From a checkpoint of a small encoder-decoder image transcriber.
Model: 18.8M parameters, 32-pixel images, encoder activation gelu, encoder moe soft, encoder num experts 32, encoder patch size [2, 2], encoder widths [48, 96, 192], decoder width 128, decoder layers 12, decoder norm layernorm_no_bias.
Training: muon at rate 0.018, batches of 64.
Data: trained on analogue clock faces, 97500 training examples.
Rows from block 2 of the image encoder, named by matrix and row number. Each number is 128 + 24 x the weight over the matrix's rms, rounded and kept within 0 to 255. All counts start at 0.
# pw2: token mixer project (encoder.blocks.2.mixer.pw2.weight, 96x192), inputs 0-95
pw2.80 [201 121 127 118  75 135 146 133  92 146 161 136  91 100 127 128 134 110 150 145 145  97 145 121 129 139 148 124 132 157  94 115 119 126 134 138 122 141 132 145 142 126 119  78 140 122 176 112 129 141 168 142 127 109 135 134 172 153 132 122 144 136 133 151 110 122 103 111 129 118 121 128 147 119 142 119 104 202 110 105 111 145 161 141  63 100 182 150 127 145 131 121 117 121 151  80]
pw2.81 [124 158 119 160 166 134 124 160 105 107 113 139 173  45 115 157 140 113 127  95 119 135 105 134 162 153 138 181 131 122 128 151 186 147 134 143 120  93 118 140 136  94 109 137 104 112 142  91 119 140 143 129 125 121 122 138  81  79 115 137 128 113  90 119 123 130  85 108 125  83  99 110  89 125 133 135 121  61 106 136  92 137  87 127 138 125 118 128 128 114 133 127  98 111 129  77]
pw2.82 [ 91 130 155 147 153 124 112 136 129 150 126 104 101 134 166  96 107 126 124  76 135 138 113 131 163 153 133 108 130 111 113 103  98 135 138 145 154  27  85 155 170 106 161 112 142  72 102 106 130 120 143 138 127 133 124 136  96 156 116 109 118 127 108 135 139 123 143 107 111 170  84 122 116 126 143  91 124 150 127 102 107 149  93 147 123 133 104 118 142 140  93 142 105 180 140 105]
pw2.83 [154 166 133 183 167 139 140 150 117 146 143 128 124 146  94 130 107 112 134 110 100 135 117 150 116 159 133 155 126 118 110 122  48 112 140 126 129  61 122  88 120 102 127 111 113 137 110 155 130 146 151 136 120 117 115 137  46 118 135 136 105  84 109  49 113 108 140 113 129 182 135 121 124 120 162  96 129 158 125  95 156 135 123 133  79 112 122  96 157 134 150 140  99 110  93 143]
pw2.84 [ 84 136 116 156  70 136 133 137 137 123 127 155 120  97 131 106 169 149 123 101 122 131 136 134 150 114 130 153 146 118 123 116 134 138 132 158 126 112 109 130 116 110  96 139 114 161 116 145 139 108 127 137 133 141 154 111 160 139 133 123 142 110 123 157 142 106 135 127 111 143 110 164 118 154 127 127 134 154 167 151  66  89 184 126 104 136 176 138 146 136 152 137 136  78 123  96]
pw2.85 [161 124 158 123  96 118  96  99  98 139 108 103 146 180  90 200 148 137 123 145 123 130 128 130  36 145 127 162 125 120 105  82  90 126 124 143 125 120 119 118 141 131 122 130 119 153 162 138 110 124 118 133 123 127 129 148  89 131 136 138  83 151 137 120 148  81 145 128 136 113 113 152 140 138 150 122 147 124 150 100 155 148 157 145 130 138 146 146 128 120 127 131  93 117 144  95]
pw2.86 [132 112 129 136  88 118 114 129 156 112 157 152 148 125 108 105 146 109 136 164 143 131 132 120 109 123 109 164 135 132 146 127 102 127 121 120 114 138 120  72  97 116 152 128 164 168 119 137 136 126 137 135 126 140 140 107 126 109 145 149 135 119 127 125 131 156 142 138 129 176 127  99 144 132 115 127 127 117 129 114  91 108 154 120  81 109 159 144 114 127 123 119 132 131 125 115]
pw2.87 [143 134 137 140 120 137 124 134 143 130 137 125 136 138 135 110 147 148 128  93 160 107  93 100 151 154 124 164 125 132 108 101  98 129 140  90 147 100 153 108 196 119  92 161 147 111 166 181 116 124 171 119 147 127 124 145 138 154 116 108  72 122 156 139 125 130 134 190  98 104 138 107 120 120 137  99 127 114 101 147 110 120 132 139 127 125  84 147  94  86 137 121 109 172 136 113]
pw2.88 [142 136 157 177  97 121 101 114 110 115 116 108 171 159 112 111  89  94 125 137 132 135 111 110 117 169 128 124 135 137 124 149 147 118 137 113 119 159 115 144 144 149  90 148 112 176  84 121 131 159 174 125 136 115 118 146 150 148 117 139 117 139 122 111 115 111  98 129 108 110 143 138 138 162 151 144 152 104 129 165 108 130 134 134 114 124 113 119 129  78 143 114 126 125 111 151]
pw2.89 [ 71 145 121 147  86 123 129 118 163 114 138 137 139  94 114 147 101 101 117 113 101 110 114 141 122 121 133 152 119 131 142 121 118 120 130  58 136  91 160 143 116 143 134 137 125  99 108  73 118 121 143 120 124 123 122  85  87 133 123 112  70 144 168 115 141 149 101  97 126 118 106 135 106 115 164 115 121 140  87 139  52 133 167 166  99 122 103 152 113 151 151 141 144  94 153 124]
pw2.90 [133 139 135  91 131 134 112 139 107 131  96 115 128  87 184 178 132 107 115 132 113 152  80 147  69 117 134 181 132 127 143 140 145 119 134 135 145 138 116 135 132 137 127 115 102 206 157 192 110 132 120 132 141 131 115 142 169  85 129 144 121 139  67 110 120 140 105 143 174  86 145 142 151 113 147 128 124  85  90 132 120 114 151 134  89 141 166  97 137 195 150 147 145 154 110 124]
pw2.91 [133 104 143  97  87 113 138 110 138 123 103  93 173 118 164  92 141 139 124 129 123 134  84 135 114 179 153 125 132 106 124 130 105 156 130 146 105 106 139  87 129 106 135 161 131  85 134 108 120 122 135 157 123 119 106 112 159 118 125 122 120 102 125  57 118 104 149 127 128 121  91 113 141 141 136 139  94  92 120 137 155 127 129 104 121 133 149 178  88 236 139 142 125 146 110 141]
pw2.92 [148 135 114 172 141 109 119 122 119 146 147 143  95 157 124 135 123 138 130 132 162 124 184  93  81 111 158 122 128 120 142 169 111  98 133 145 117 117 150 156  97 130  96 128 159 117 154  59 130 114  99 129 117 123 118 126 130 152 131 143 157 176 105 102 120 131 117 148 109 201 172 112 100 124 142 115 102 148 135 143  77 121 120  91 155 117 142 170 143 116 157 110 143 124 115 118]
pw2.93 [ 77 104 132 147  91 119 114 125 112 140 139 137  70 161 103 124 171 115 136  72 156 126 115  91 119 145 123 135 120 133 125 113  97 120 116 103 116 137 133 161 132 138 101 179 105 143 119 123 140 117 155 152 132 142 143  98 104 126 126 132 169 126 110 101 129 126 183  93 101 150 178 111 158 105 130 125 186 152 119 113 143 131 131 125 132 143 143 135 104 165  87 136 105 137 150 121]
pw2.94 [131 123 106 146 171 142 127 109 202 129 135 137 156 161 114 176 105 146 120 141 114 133  84 136 120  85 138 106 122 109 118 137 101 129 119 163 139 143 148 136  98 119 118 100 118 140 125 129 129 144 126 126 118 112 138 136 165 145 127 144 111 138 125 167 128 117  64 127 149  72 158 124 148 140 103 113 139 128 113 106 144  87 135 135 116 110 132 152 116 193 139 125 140 147 152 153]